python train.py --dataset="fractals drawn by 1,000 iterated function systems, in grey" --conditioning="none" --logit_normal_time=true --init="torch_default" --beta1=0.8
Rows from block 10, named by matrix and row number. Rows with one number belong to one attention dimension. Each number is 128 + 24 x the weight over its row's rms, rounded and kept within 0 to 255. All counts start at 0. Numbers have three digits each. After the name is the row's rms in percent of the matrix's.
# q: attention query (model.decb.0.2.attn.q.weight, 96x96), inputs 0-95
# k: attention key (model.decb.0.2.attn.k.weight, 96x96), inputs 0-95
q.19 065:169125117142164125135122148134115129144111112181198138110125139126108174124105110133104141125120113125169077135097091175125138132133144112135128174173146141117123145137126138113141135083109127156097117145085184155151088086134087109129089112126110131139115103091109119150145110108127142131
k.19 062:145106090108132147158084109125078110116130109140128126106132144121118132088113172176172165153153137117155127173101137167127144163141152187157077094125122121101142131164150096116114143132154056135134119107120140135149142126115171120121106129140130120121144118113154141124121129092153131153
q.20 064:110108139135060113115132120116127097123159143108094164191126114174133126090125148162152109119174116102130139112110133111155118129125188142132081127117128152099162135113150178144108119120109115131125134098174117139096128137145152131141162133115116171137134110069126139120137108147106155102
k.20 066:107077131157091158135135145097160146146140118099120160177132143107133096061145149110147130110157120126163158129114094131149152113148130126109115132113131148100124086086105101112162127119137140126092165133143143156123102098154138126147143158146066154142113147116146128151108141124065135116
q.21 072:130048138126117165112095131131104070125108165120091128105125104147113131143098147146126136161171122111126132126115114179112122154109131126125125140146142127094154159121168075100153153127123147156141121157114156137083158116127161115146141135165142108136100158107159180132163135130121108137
k.21 077:134068153134111142085124133120100083101105116121103125130086141164172124130105150131118150128121139126101118070136139138108120166131142149107120104115079187119175151135105132100165176132160122100132124148145119109140151171072130136108148160140086146144105139128125136122146138127114119143
q.22 075:088113152103051127114110102092127088128128130137117153161131113176126105186148141160154104117153135080138108129149116126193104122129167129158118113087170120129120123114158145121105122132123106106125132117147122122084160146117153111129150169140139117118113115074097132116136113126119146139
k.22 083:083121166134106151119093146077131111092065117137124137183138157156144107137178156134107149109131118128121113125135101117113127114160115110137173115119112139150145135118103121122128117121177131090146144117120128066129159146152132109119142133157126137139106109143089079145078144113096100156
q.23 081:164149154140159118118130139137116100140107129127137117135146118105131132126119086106112082126127114120148118123091156145111143128106126199157149113155130127136108127188148093147106099144127085118131158104117106184062153140136073114133156138094076151131127160111105136134116140133098141104
k.23 087:179166155128171173145151135133138171166118118133141117118149139089092110121112130123131091112156137125135131119130123167126173123122153138131111110141142141139112152118110127072128140112118050091149145104152124160114142093142107124142117149128131140102147194143130158105093115085108131141
q.24 088:140116117120124130155108133116124107142183150118107143163166136146113192106150164156145141190107127136118174096112102126101110132097126138129107156093117136123140162108148126122130126178110118122151095125145139159131132116105125162104135116089120112149181128084101090142108129170153090128
k.24 087:121103135108123123126122152141205152154126112159118133135124141075188147112116116094074142120107135135162125157158122123134138116147093106084155106150157143112112139079088144100168161140103123102116125134121154114115108133134076122146111118109086127117110122138162134160138129154106160139
q.25 102:131095142128123111140147134142129115055175124115060125133101163158150138131124181111102170101165154122108126160147162109130093100132121136141122112099106143129094123113106117134111120142135145154156146122127140128125126161096185105114147121143168102124123111178119121128136096115151120177
k.25 098:134111152149154121123145146132147085104157125089093142127115172166168157130130155134123141101141120117149109133153160105108111112114100128098128150144073175149116103113106144143140145105089174152108128120118148132136095139091116084098135143124139140145104070134064102130127112158149110138
q.26 077:130118146118145145120184142130138161128106118141128137112118144162145154154128137142172165103116111123133082117114077142099128133159128130119131171162127102112128111112124077108126100106156114140149168134159133169132098119079114082122111126144152132098154152115131135172118137056165098136
k.26 076:163099152129152122136073108135088111097100153072131124117134197135173129164097142107112120091159110133181122131131142139104144170119121103112138124135093110135131165128130146096126140136172150089124128100107136089145122129136130127119114149182112165133093099136143138106131114139156120132
q.27 068:118144135127165147151152109124115147154104054152126113088095138066128105179145119121147121141075111145148120164153123125117129150135107145166147099143143105164096104160125093122174134142133084099148129137111098122142139124092103124153089101106135116085125132135115116133104145124127121161
k.27 071:160174153112148084129127114144081141093118129169116130111133120098117115201141105121135108138107122137144085133153116142097104127110126103140171109128132109153117186139150133144128137118163109107164098119114094128132170137116113115127104069118170120097135149123130098108095124155168142146
q.28 088:144132084145137143155080173121115110128128142123142136099143080107141146124106140148096141167136171148124102167122111159128133131114152137127121164154165147130110135121135101079152094158079148150144146139094147078182142149104124128118119098151144117120159104093130088136119094119144089118
k.28 092:145118114115124148141076165139156145099117128091126118102161116127169126097089176138140168150164147143111113145093129140120142132117152138113137090133086149137119101109128120137128126131147128192168134138109119091166137187082082119110120136127095097109142136135149103150153095135163123117
q.29 079:110149113132111128119152133138140193131152156112119142153190129127181108122150136109173146131128125134116162102134087108120105108134167119092091087107139091130135164103114141123167104120101117119147093107164106125155132109139157156138113097146173126111166143146136086135088144140149108123
k.29 080:112088122145120094143108151129136144137123159150164147137160105102168151159132108074152094125103098122147126163114098124141151073106126125115164128110182077115102141115127122131166096122124188126114133118115152142126118099163111093154153117131126116152118109134146091135129121152113160080
q.30 066:133102096135126134151123124159176159128153129134153128114134145155110124101077116147151176154127125160116162143132092115110128133147140100103097153124093136120169121117088188117120164107104142160081122145137161117192089108161143133116110125112097147146129101113161145134152112108098151135
k.30 070:089107077128103123130110114140108107112155140114101150119129121142131109103111117148174166179111125118119161144101134100112113158145167167140105135104104106111158095179158123172113126155107137168098101142124123120149107133124182126123109100136102129127140096094189156130170129130120140125
q.31 072:146115165168121134132143118136114122102117095138124122160122168142120127106115124138141101113143113096178122131092115091162121126108180134156089088102125141135107132147115182129115135120135069121145134093141136163081117134146138124152119126084127147103097121089102145120136118167113188173
k.31 078:132117152168132144148114145112078147097132093149106151145146151112119101078139137129188126106132124102175110167132090167130135112137117170160108126118144144102102126129130113120136160116116086112139140126129148202112146066124169121158136119141132125100126149111121125100089132108116160130
q.32 150:112127129148119196144144118115121150120104114107106107127078092136149118126122148186151113144131142128118120078093150119117114168092150136143131130137127154118136117143158137135163096187139099130189140152159110125126121158072113122161094143115137137103108114088124144141103145120173116111
k.32 142:165129118166145104126136143110073075153103102128142117115164161149125129106126111155110145135141150138159154103122098145130102147099097111148122154188124097126115156181147137104119141159153154097121162135125092127127136108145112164129132111155123169129134135079119183112132112084132113108
q.33 108:157124159150123112170090126144076146079118104122167117120122141116124095130094131125137114174173150142148149163098121153138150100135134125161105068079138123145110114133106132110128132135142119087151132131090122132124189119116136165143127113124175103114088135101113106109142142154141164143
k.33 104:146115141175168157164109154143134136157128128160096141131149158131120113130129117161123121170123090093149130159123070083133153130148133109115121104124108136148116145128155112138144098115163112118139124074128131156112151106127142124136071089133106087120099145079154096126130128139182146168
q.34 116:147108126126109105122101112145118097143121135108129146139148133153160185126087179079119087131109148109137129143128133140149121135101147168125147121123096108125191142143132166145108114143109138168093066146156137109135141158104136093101113130107139114132130100093108106092147104176138162115
k.34 114:103116138112098136132122141146153123117101120144084145121104146145119127134124148116131239131160137094110139110138093141113150143145170115120133126120157110136139103125089145129137114089113120150158115170086089146120114140113086149125157118142108135112129132145170146188130110103098115158
q.35 104:155136118133147135151090147141117102127101129166117113112132077073114080127109089138116118160152159126118180119108146122123129137130137177107096103115164130134101192161180136107132121173120100094159124100127117105137170144146090112165133149143128112107108160119146126139132126145127146123
k.35 102:166161135147177129159124116152106161142116152103135104113131128117145129106125087113139144149176175111156180101094130149137166116099131141165123089145083111146121122167177126107164107131143102106135116115126110153137139131127123136119092114102125137127099155064133089119118129118139136082
q.36 099:119107148180125150123135109116121124155117134178062122147092169137115135117130126137115116158127173106146189131145122140123125121167121172164077129126110188135123111123108151122122162109118102133110157126163124141106118108103122150131069141116110114098119157143120134151133142105159092157
k.36 091:170136169137157153087127129138114070134110122115104139119102138141113104051145137140110129095140175069122168116148154163113154140131131166129111149139086162120115146130148122133126110148147120109151144122156117153107126126135151145118128147117090139110144176167090129084136115096126140138
q.37 097:165120076104144117112121169176119128123136162130107115100146110138154147119089112101143142153146117164124129133095142110169147124102168147117073114108110151121078140141107124104136123140124125142135131134090144128194097193100125120113147103106113129126149119131134121112158079152169120123
k.37 103:129110103139121145163153151170117161095104147114148108109134150121140126118099087096099121172129139126113149115107128121203131092133147153104049118095104165115120113152104163107134129121130144180158113115124158123168121155110133138128131147111099124116113116102153098141167135151143106141
q.38 130:113126129103122133127150167092155119203106125184120113135117092104097129135128158176103185106111112129123103131155120131117150152164121095149116144134127135130113133079131120144120099080137150142138116097071131150131106136116130123113134138158105127165136120143113130143102132112176098182
k.38 137:160173118090139054135116106118110104098130091174129149125159119132104166132120145150114094129133148146068113119149159109152098109183102124137127170099101145116139137118168121151093132138158112138110142129126168127143103131123132129100136138094178143133140120123084092138141112154129122133
q.39 127:102141160158108154162138167118138132096128121106103139125094105173110132111108094105138135182141130139109173135125146108129112125101113137169156143144107155134102077169139165135156106122089161155144134167110126125136146140085090162127127127139105111137066106114130119133140099148107103091
k.39 119:153109132183140110140163164130166095145102126075145139111136143136129076087103125163118175103118103148099126119156152168117143129147101106106130156127107116144104111160093166119145138134125135183088135114150107123135134110136198110147097141150138147143107147093128124118117113133105135143
q.40 129:140096124131142099134182113151121105080135083134124107139126153115123137128143143074117114097138147122117146094131182103121133166140132171104105110159123104107112160151130101110091147117154142120144143097180119118134176103190148100115176118115128119154114166126126099146120152118123125106
k.40 129:119123125125153161121140124136125147130157157135124113128097109119126148142149087128126105081204129129127165113108144154155148140101140127096123079144174119123124141160123087103163135087097122073126087128114134158120104145100152111137152098145165140158092138177124135112109138142105088136
q.41 095:120123165149108176137114116102154128147127125110129134176118126195081103116165133165127100128176175116129161091110098120128136155129108133110114165084141115131132109157141125114112121101136148136121115095157181105085142104148114153107118155128108123147122085113141126139102174101129123151
k.41 097:138138141122132118093105117119158099130123148096111156138189146164125114086163090124146169094125176102117139107158110106158145087118081105096153127144098096135120115144115062151119129096114138108085139118127136163121120103154156143126158128124118134149166125119116141102109148119132145081
q.42 120:125156142110127143118173139104129145191110159133135114129113160159121156144149111158161134134124106138145127145130124198102145117081123132141110163152116102131096117176111118125119148116129122158091163087097104127117152104100113124083079110128165144116138112115127108107064142133111108134
k.42 118:159141108120123124121152117125098136080127115158162131135106141094137107168133120128129171096138110139151091148144147130152128074174087145113143133100132148117120140108104090096085136129132110107142146095144123116137119101169156147106133141124087121131181147149100124096123121084137176186
q.43 115:106115125136133181113113152147113141102109106096142137111157160188179094150101103149137123103127140137107100104097119109147137140086173132094107108124129122145158126126093149125106151102109100113154133181144128114130139127064127151124156089157145133103139082112144137116111122086154130111
k.43 108:123107123184096095133106152128133118128119163094158104144175120162124141182132133122169133142119104108116117095100045141156079126093158153116097131125157115136132132125083129099092138130144128147160169106160141108117139106155112122108166131130136110112114159117138138152123136121137112097
q.44 113:119139120116120136128131150121123056088092127105129147123147132166118125118108107110145133116081133117106134111140177115122098124142096135097130146152124056132130124138141144151086128154160177160121148110123118158163162128156143148118196171173113152126097132111138131131123123137099100145
k.44 117:118126134089116116145101124122148142133145160090164118126124080106141097122119125142145184066152116151121125137130113176150127127092112092149118090115180127123127128141113133125143125122115111120105128140102161116143119135101174072097149175153203127134092147127111131154127142146126151137
q.45 122:085151119117102141139147091151099139051160097122128110121097156168146093119153114127174111109131115134148109114090163117131120109142129162113127139126117128118124067157117135166074165135157166133129145141164102158165139122115123164114137155125097143104150119116134153150144135094126132124
k.45 123:112101125143139177110087131126114103129147141109154114141125107114110094115124103128069118094105147153166134177157079139119108140089116116133108136180158159147136144147070129108132151128109115116110124131131171101140120118156131114133152166161107103140102136176126167142126152096095103119
q.46 094:118202151096131116126093126117131107157136143132163149125145099143149061150142089196137137105133149114140109144116116154145129094116130146116108135146133126183137128144126155155113160092110111130088123121127128114141138105124120105096118102129158139083149103114119106106084129093105154087
k.46 094:115118125152103113127098120140136126123115114153166127147153100138157129185135111110135177124114145104128101140144114117136114090124194192157130133118102128146149163131075103128095107138119087128134101089139131087118112126163086092101116128089115116094176143126130135129112129088131150122
q.47 101:083153180128091122148135108089143126128129124114137165194121119107121075116195113116100116122139135114145152130159137106111132111141113106126156119132153093144122113120160106175140109133139131133128108112133105137076171069161133136150122135132137112110120157138147117162097174128101121111
k.47 103:091140142136103116118143099071162141142141087134107187174110094112112116084160124138137133125141112199125142143181138120106146130128138114162154148129126124135139125133147063140153110145113101103101128107132089110113128095132143105162101108114148138116141158126121155135091147147114127100
q.48 136:133133139105109133117105132137110151150138165124165134135105153146133112113127136113163109144121098127147104172119143155126130071158134122108147139054119126134088093126092120158101137168169117158116109108075114131110133142102136163133086156115132113093133114137149110123148124161126180187
k.48 133:133129138121126171132113136134139169080130100095126159135122131114112106107124134132109170151100120147151116167173071054110132091100112075145124121136132202129112138098143140148145120117137119135175155125102137097135117113139116137135124134113083109112163102146113100130147124111136155148
q.49 097:161094111175143146138100100135109123126105103145133071115099149127094158138098170184136120135137179120150138132116096168136068149144108153156088122105124148111136137158111143085107145155129103110115164121139157127113120145129148139123090156125150137125101116098095140121121143127161135166
k.49 090:160143158125162135114110121148083086151117127143112105108135157137139117124145137130118150108114166024171130113108121107143128144138071124133143106156105104128101145137160112153118135126153143094139128144114131174105153125143114161107132123155109119143123106129118118096139100079168157154
q.50 095:130126108159132075130108141168096121125127115158112114114118129110120097120081105122112144129135153132161154176123127135168100123160121163155053102113129148104108117124086158128095181110119131136080183134096139153162126145138167141117134121156102118100099147139137129147135106111128129147
k.50 084:109107162146159124148116116171130150119120126130156107131094083097115099097118124116109144122116141031105140141133155116160158144168136159132082132092090174135106128139117144151127140155129098144130113123143187133117126143121141115140088163118108112118102148143107091130151138147142125156
q.51 105:110177129116141124157103152131104099099142096145159122083157143136129107174096090140109151096107121128133108160149115139141105094115125113150136115170152125180139140138128159129100142090093112094137108154127123106140148102131114146112185128163150113122133122114102103129122100087072160097
k.51 100:107136136156125096160125140140159134114124137141171101131157100145166124237117139118130097111113104106110103120111123112106101125125175156153137108109142099156161140104113152124128109126132113138131097100168135108111143127139134081094118140140162078107104146127123094154114101104112141135
q.52 110:121124141127104154184117169130149125131142109132127126123115102177072103134085141151134116116149142133114152111099109127134129176117131119130101151090163118145127104143143161109102113096131158136162084101133171114132149136133102149094166171156098114170104094099131108140137101088115152160
k.52 115:138146128140145056168106137142161128110113134105142145126214150152123139136113087133125146113123160087085151120140106117142121086125099085110133121118122106143149112147131137147132120091116138133064131122134153175131104103126179125100144135143152138157131130099116090141127125125102127098
q.53 107:094120101148131119140168144144111159124134115157120098099093140068141086145110098117138140113115089141139130141126156143119141130156142114138124104117171137104098111096100130124132176150146108111157162140108073152122131112119134137164119143168104123095100176155173163169131126101103136159
k.53 111:134144137161168112149137104134096177099132120112165101129090108095108144142114138142135056143103091138146132157119120132101114145122093113167115136145136180120125133123168186106154166177135107094130166121171145131119127110121140142141084134111137122132107156136084110108138125139121107118
q.54 123:125111139101125126142126150129114124193147113148150134138112095099159094131102143130138113098110128116147101147118178152133156177124133164107144118140131119135146149135103166173077164103135123147114114104106098099133170135123116053126102101154143121115102098102143113128088121131136179128
k.54 128:123139121151134076151118120146134144084165086141134135138103109109100152158133107142141211153190123113109118128155119127115133128130157130128128161147131155131115153146120124112120175099120075117143142144106127125119110112124066134092131094091117144118157145126118105165120127129075098134
q.55 131:148103115149125133097079135144144111143149158121109165113147106091135082123115100114113086164127138110098127118116144099113138158158154138087145138097132134107158157077124148110153134148135116101143120165157124103092149147161090149132137140139082115152106122162188155122176132101113140138
k.55 134:117112149132121134134090119133154154141140176069115115129120110125102158106119106112184136170115115116095182125102106168068171143071136118124132124140132127120133127150142162129149129143125152142141161141106120132124151123131100140155123137098129136136112149109122125103142119186106124053
q.56 122:137105135120118134114182147127121126154096108156136106104114180137109179158119171086115125128111093139086103111138185140091162132152141161137128140118092125121123132118086106105098115115158106144172126120150106116122189128101101154119141166106142103159138140141112096121124128127157122159
k.56 118:168135127115155136131123147120102121093088141146132123111124158139095156185125138133114096107173087156093145120131107149128141108112120098105130087120180151137124160119156129092132106089136125091179143129111131140126122111116143152113175131151168128158114137186088107099125108114116106159
q.57 120:152108141190134152077125167112159130176135161109125150113157155185144143136131107094106106132145114129093125125154098132115132105132132135118141180133114151135118129141066124079139144124081107162132144158156133075086120105131112164136127123134129102127116126160130113115117115105095109132
k.57 129:119108129146110120097154144132148155082100170061153114117129154145132122143138151116174158122102099102102108101123156135099144099126154119076138080095127143130107133098123133130129136134142151149170161094155099116112155119134175126135147148135158137142148163162115122074129122144124134086
q.58 114:092121134107106199112126145118134154117105134094117171169170134147164118101164092098112120144128124143124129113131129085134175126078132106114133107156142084117140133116149103138152119120107145131144131144110136113137144109082101135158150079136130128121153092136158145142099159142162073109
k.58 099:109122099147084128134142133098159115126139132112119145146137115131115115090140125117153132155128102212098117113124118153170140133128125141127106168120121104120122077124104079088104134148142129155126164118168132108151158101124129122130154133113130116113116159074148137178121189159141090103
q.59 120:166128105126104131117120147124150103146151167132101135131136087151115102085136125204166108141145115123111083128095112138127095109135136152081115197129116165135109126166109169126091120131146141150110192122141111149145089156142104123108126136122124136131163121129139137128130107098152099135
k.59 119:134108119120098107121095128129085111117157138094175120140125116084134106082122105123075158121143178109145118177136155151132139091113135144104105130118083187116127150163102125151095142139150145162124159130085146100141132137149139131118159153150120139145139132132148129118154136149134158066
q.60 139:108100123136112114160154114146135178118167133148058130160092140117099156114128116098123129167146142128157185156109135108132142168116126147165121127119109162138110093144148149127150147075100141140087122126123142143138126132132091126122088102099070120158116125137171115150149108140121123096
k.60 121:150125146157144150132171135142167110131126116109106156125095138119114108069129119115105119123150130121100154135158148150119169138156119164095126188124089127107113090156107151121141140107091140161094100151151124156128104115137148158135092132116049133149140126146127121111127138135076114163
q.61 119:143150122108141125117105081129146169113131143121178115128115152124081116160162088169158149148125109131123118137107114116121135138149097114102152156082129106131110133125138089087146147142153104085114137099115154124099150124185096175118111159106106157150140102139168136103129139135081162134
k.61 116:149144137114140181119115114122141151148116171113127120131147134127142138165137109098148090127077108147169122148125096091136137109080085134133184100144133095130116144098140127134135122116096151115125114137117148130132135107175105127116098133111076113158145076127111126044109127118137160133
q.62 102:100073150190122131126161128123109146115139082112126126149122188163153127114128155130117131084155152100153102127145096151135128132158134098129127118119137142106148098123079139140096168090134145124121151155139113151090109093111180142138117083162146114121113129126130152148109146084140127159
k.62 100:115104144157113092085132117115123115130199134110118136153106096141103140114155171174127112111146108073133088110148113101110088166158129087095115166117132167116119134099112093153109168134176117123125166120155139153087114121126147130140142121134143121132122156174130147150141139143142128120
q.63 122:155144138106112130178144089121135140072151119144088128113131139115092162107136154170144120160126110129118112138117095135099126103113126112152157146164106163159157109146156155108142074090130138085136121135164110154146118122123090152112130128088140125178176136118103131119173113119136100106
k.63 123:162112121118112155129110147109109047169156123166114138130133154111141122110105131143057061117129145152143130179118136165067131125132136165095142141118105116130159121133120139138105099124147153153104119143113119133125142128141154148116149122176094117139105123130180132132141118134109155132
q.64 100:112128123157109151108141098122085169116124106144099101091121179117167134135131101103111128126127168149149137138145129132114104109120149150179141081131092085111137118125128108113148156154120116146141136125111091127127127118121179160184118101148122102114057143145118163088131161137143127153
k.64 103:168170112110144122115119097122129138158144130121128124116133133130112139127148157157113121147110123111125157127142077125134113151149103145136154099146137126110087145116214087123171139186127113121154113090159110128136134108124153188150089125137087148132124118151088128071149129154132103122
q.65 110:106040128168104113125136129119152153105097089136119134118142189135120160149140122099115125145089102122079120140164137090149103111126159137080112114105107109117150134150122140136119151131135149134130107134134133110099100104088142132179112152151101142141151107176160157147135132146122143150
k.65 104:148161127129116119124103109105130109145170142050127134121153101111126134145154170079136078133169108149159122131122123143106115127094093135184143132149119138126118085085133121116158152107126131159147162152111130144135133118136123110153150114118159128132086106138087063140119158147126139104
q.66 092:098094178138062118133115108092131142098136125093131208213106157119121127087161148101119101147129094138144147158157139117126130141135133100106124133118119143114139100130119124142141101127158127127123130124136129144070146090123156153144107124133141133128143131155180117132116140144136108113
k.66 087:104110113112075143125136133088133124129130127096133177175126136105146135053142134135136106153180060175129152127143165140113167116148110129121116144117132183095139102107118108137144126137133149141133147153120119108114144101121120121129097148129141173145142156132166160117125132161124083120
q.67 105:126114144137143179107168168104167141152127157098142163169152141162166160115120125088104101141135126121136175069159150094111149119091112101137128115130129168150120145140126111120149066115131116142148109109144153115103124143091122111114113161143123131165140141132124069147116128116127099128
k.67 101:133118119119126111105140165113103106099091104117151141129141149144152123107118105147143110110174110191147135092134170150129128126126103105128130113123168131132130143180137108098076130110150135089150131155131134092137155114101139107093177181175180149150147166141123114145122105109121146118
q.68 104:101096109136131135121146143158108163086118086122098159139115138091113096096115098075185136156112122123169138138142175100093095180113131126124132141117162118130109157176154143132143111112113130097091098115110114153116141143115119135163106136172105121148140128131179130153132115121141159122
k.68 105:150148125138138096113139129130131128130129128044116132140131100054142110089113139112127101130176117121155165120128171131096149166104101126169107199138129112122110114149133159109165128160128154157101090141140141127132126118141133109133080153123115170135146139143111110141122122139107159128
q.69 104:128153121116090156159093132126122091107151110163109151142138063149125088115103137184154156112135127131128127135107110120136150171184139105103113151130155169104117112116147096110122150153168135101162109126148125101137151150132123153088125135148143142118142151088179153148144096127111095141
k.69 103:111117136135113147152139126127091128109099144141097133136131148161182134115112113145075136111102178127140114127105165119111126090136165098119135141138093116148164091086138141163162088164149170141125106136101095149126092143137159087120122136100153130112133146084173163094121107136147110125
q.70 110:139076129151115129124106115112151145126115073173126147126142120096110113132129105104139155157127106129117169152161092133132141145135130141118106144134151123136091161168125150112098108123080178100091105092114136107122128121128123130156090130202120124147123116153124179116117128133159124193
k.70 112:132177122098133138116127102131100124091130140074064133123087129110117118108129145072157158136131159118165135133127188134120148146126139140171138108154094119128127106121121125137177144120168102169115112118119112155155134147140117137120129123120130159157108110144124066118099135092157163101
q.71 065:132148070121194175106151139122144118193134156138146101096148127119131132179116081142131135165112143138108158071141140105123126145105102121105129148118129148145120149131137111129131123139117114138120108109122143091153103170140100079095115183114100127137138158101142121167129115116116117148
k.71 068:129136161110154111116131137132131133110091114121120119111106098148168093164123113110097147101117181176160112129127106136136111130089120103148183107132137097189130121179122106108093118124127125085135119148113116149137133133127138109094162122142103081123137154129090083149092101120108174134
q.72 088:128119136099111155116156162127164170158116161132151144138109125154122141097136171137087109089115128119137084137124136118118173106170134117146137103135127122132108116079095152146141094086146135167139136087102152122127110145111115125115107134169138161164107082169116130097112127122180099156
k.72 086:149130122119110135127107125120111115118101112175166133132133167127078134103124126119140128099112117134105116161129145154147146082173112112144085132160096157098107123157144152147085134096165155120126154135126172102141141127123125113120129131146193183148130069166101131086147129123142126101
q.73 089:156145107121116104167134105123111121114137134121151132097178132131137131159141123124112136123099113158082115104129105114143135142164192134079116131128081104139151096102134101140157133117173158147146071130139081100169106109158128145124133127117163140136110121117172146126148080120105118084
k.73 095:124115124120103088171131112110149127122120143126134141126174088121123118173145140102110122159118124158068101145124080113105130112152175125119146127129119113157152121102145131130165126140120165131131118106133094123146142128142139081126115052117158119142094111088151126107122141196112098098
q.74 112:108143115140153081137137147146145102141151133105139102141132110100170088139147130149148127126128114116179136100104146132127094154131121116117113141116152113125123123117122123164109096154129128147128125124078139155110082119170172052116142147103121137063157159107148100178136124141103159149
k.74 109:093120124119124101146120142133116113147161065148121141140132145107142122144123111134124135132116138140177126162142145133134068147104113127141115160111153138144129149167116132138070144167080096122103127151094143119128116130107096099132127122100107096065161119084126119193116119142101151167
q.75 112:121121131163142152101135135136132134165089138181120106129147105108150129106135087136091126117112140094087134095154088128105130113113131135100148135131159151104124183151148120121133174182090144130119104113180112093102122132142132130159071131150111135126122163146114162091145162160112109148
k.75 116:140158113144116168126115110128067104151151126114104125115075132158119119114117135146139145107150161157207152127120143162128153155123139128155116116153151107099110117103134133086154130123169095108144147147125109140145139127157112162150162142119113145133097123122142150128115115042116145096
q.76 127:111102126129094134150112145129154121168130125156116139137088134095105127141131130150106104105155113140132136145102142121137200147161143140103109116100116139125166119078085160109105150090146066097144156125136118117112175114129112126123135135073127102130144178137155138096112162126149103164
k.76 131:146124156136134167149088134127119094161117136152115133131108154113106170128140089138113085115136144126146155176108143140131159116107113170073137100135094131127138123131159129149104097074093134116116145149077125180112134111135120148130135103084118108131138146122119140071110139179143090113
q.77 089:143158134133118116124161090123147159154147141108167118137121087080155086126177107131119133122164105153107118113105093135123126159140124122108126160154117103129053121137156092129134119183133155163114139085147124135136097113167134104161092101143118143097145094136095147100128129154135116139
k.77 091:096132101112097136145164122117090178138090136153157144142105130113111089122134092094080161171121178157144123143137136124168117139149134106153113108151130110121120125130117117125169166142148086136096141100126129118152128127134105142138088120154088142130125115109181170135110148083125107086
q.78 084:158143090096173122139135149148131104135128148137144090095174122127167158110113106135093101150122131164118149074108136103118140132108120112117144110126134167160132125125131098114135162137150120135134092144134132094166116168134098095093128152089113118127165176108140119152165079149076126141
k.78 085:129117142103143134154179191140154111114100139136126125126154146118142116171118124127098123175143125174110125096123129118129114108094127094095105106132119131166125113119119143118145109112137129096162120146096103159140143124111141073117152117102107077114150176094141115180128098161077111105
q.79 074:146107130118136103135144191161136115110114146103080131128113093112159111066105161102145151127149128108141081134092162156135153126138155179167112106131118144127113149124102172126138115108105094159138151150120118145173152153080095107138145101121127148124116131132110119120127096131177132113
k.79 082:149093128175136112168123145147085110103135142134129122123134151079092135114120093120151112124129100072122142146126144132138136117127137146120005149118128139093104175161143159139124129121128127155123138137136168136120124124102144100162108121131169151115112126119123130143167131150145128125
q.80 089:116120177151106114137100128099122128114114136127106133128110150184140153139105180156110119108118132115137108187134088169134161075160151135151123112136095138104147087094125153143113098115131158146159120179116120154105112113076159150127128094160164147124107119167110139122140112139145129125
k.80 094:140145123118130105139095120122113112119166126131136133121149162174086136130133184148137111130099097090078099159145115135078086081179164120128129134136113181124130140086154143160104135137162108153152163097144114103113120137116136136139153126122193150126114136142104121114158127125147111129
q.81 119:107099127119119116160100141135151138119114079177154115127158141158123154136119108188122115110101120131104097168096114101132109099144129102073149120116141117122138108120130123168082149141150177109140127133092155134073088124114159112130132141121134134104164126114152147149139126177099129174
k.81 110:121180123092103149132102141129161116164184107101135140135147126165130143148119173140094130097140158143161098158118120122129103125137102108137147145140102163123132069064098121152113134142148111163140162142084141132116123145146126116100151120073134108116136108092141072134116127124116123129
q.82 083:109139107141140135125125146155126131099131096124119140141141166128146133081112104119138081117119147139220162134147157100079121137141129108146153115112147153142147129126116132123135128108145117113125113128077101149086123139167167124141139138103147105105124194117178095127158138132077153137
k.82 086:128148119115126126128118154136167106164149073112117132137136153094131127103109134175151115124164097136147175134145167109065138147141090135099121147134135146098100134142161150126094121168091134121154099137120117099112148118127131138135103161085127148097197139141120136125136115172085126149
q.83 072:123138172135077130143115083079122140131137120114156187172111118133099098184161124116152128137156097129110163150136102127154153120151151136108102147129097083127116108127144137149121057122134147113135134102127137139103141075136148152133121121135159145126127092125111122104094155130162105102
k.83 073:103145118111103138120104103097124121115089122133134164146131117170122118109159114117122149124118154153096107145142114112151130130177172144126187121101123105171180131133099078134123144114132104149093123074151111092133130124158117155088120108147147132148108122110170128086075154117154117141
q.84 106:114138108101115125136173143152146184155143161155109129118098111109089099133136140143161153110090115094095057121106161129113132147182155136107130141099122081124114134100121144159127128126169116144129139060133102141140129123129097125135104152147110149143115091136138135125120138109182138143
k.84 108:153112132157115129150098103124102141173118137158153131127129099114124141128122113102080091086105150142158125196114095164147153114118128141171104170137114107114129141143121159125116094113116156139088134126112184121147107120149117111113089102156129154138092057145104135102133136116134138145
q.85 118:110110118111159138118116129135100139112121143174106141116145176171070171118129124150126142129079150122136091157163159111116077124102118120106147120132171130150146162166140114124131153089130087100090151105130134128130120141098109140137145130141156088137145121117160133179104125089127119083
k.85 116:137143142128127106092146118126171138140136152103149108139125065119195130141129167134119131109189107114124127082078109131122207132105101150157123152112124132117134091099101126099097099131129181110138119144141129132116155136139134134074133134132105131131158127148085126123148135124137141147
q.86 103:122106140141151067134134090137137095132125109107157109139137122125095155136172182133112126123131126113109092105137119109130090143114121095118126169131155094135151095113109135158133131091140163170098104126126189133143084099167129094111139112105135158122141067124117117177113145129128154122
k.86 107:070104129106105093098122109126167127130164087155124125130158104117112123135141175078147151137159122138098101150151138136144103142118142126154129121129147125124118107139081117149110136096081152112100126153101146112135117153119095122148174093155151100116125076147136149204119146133129141135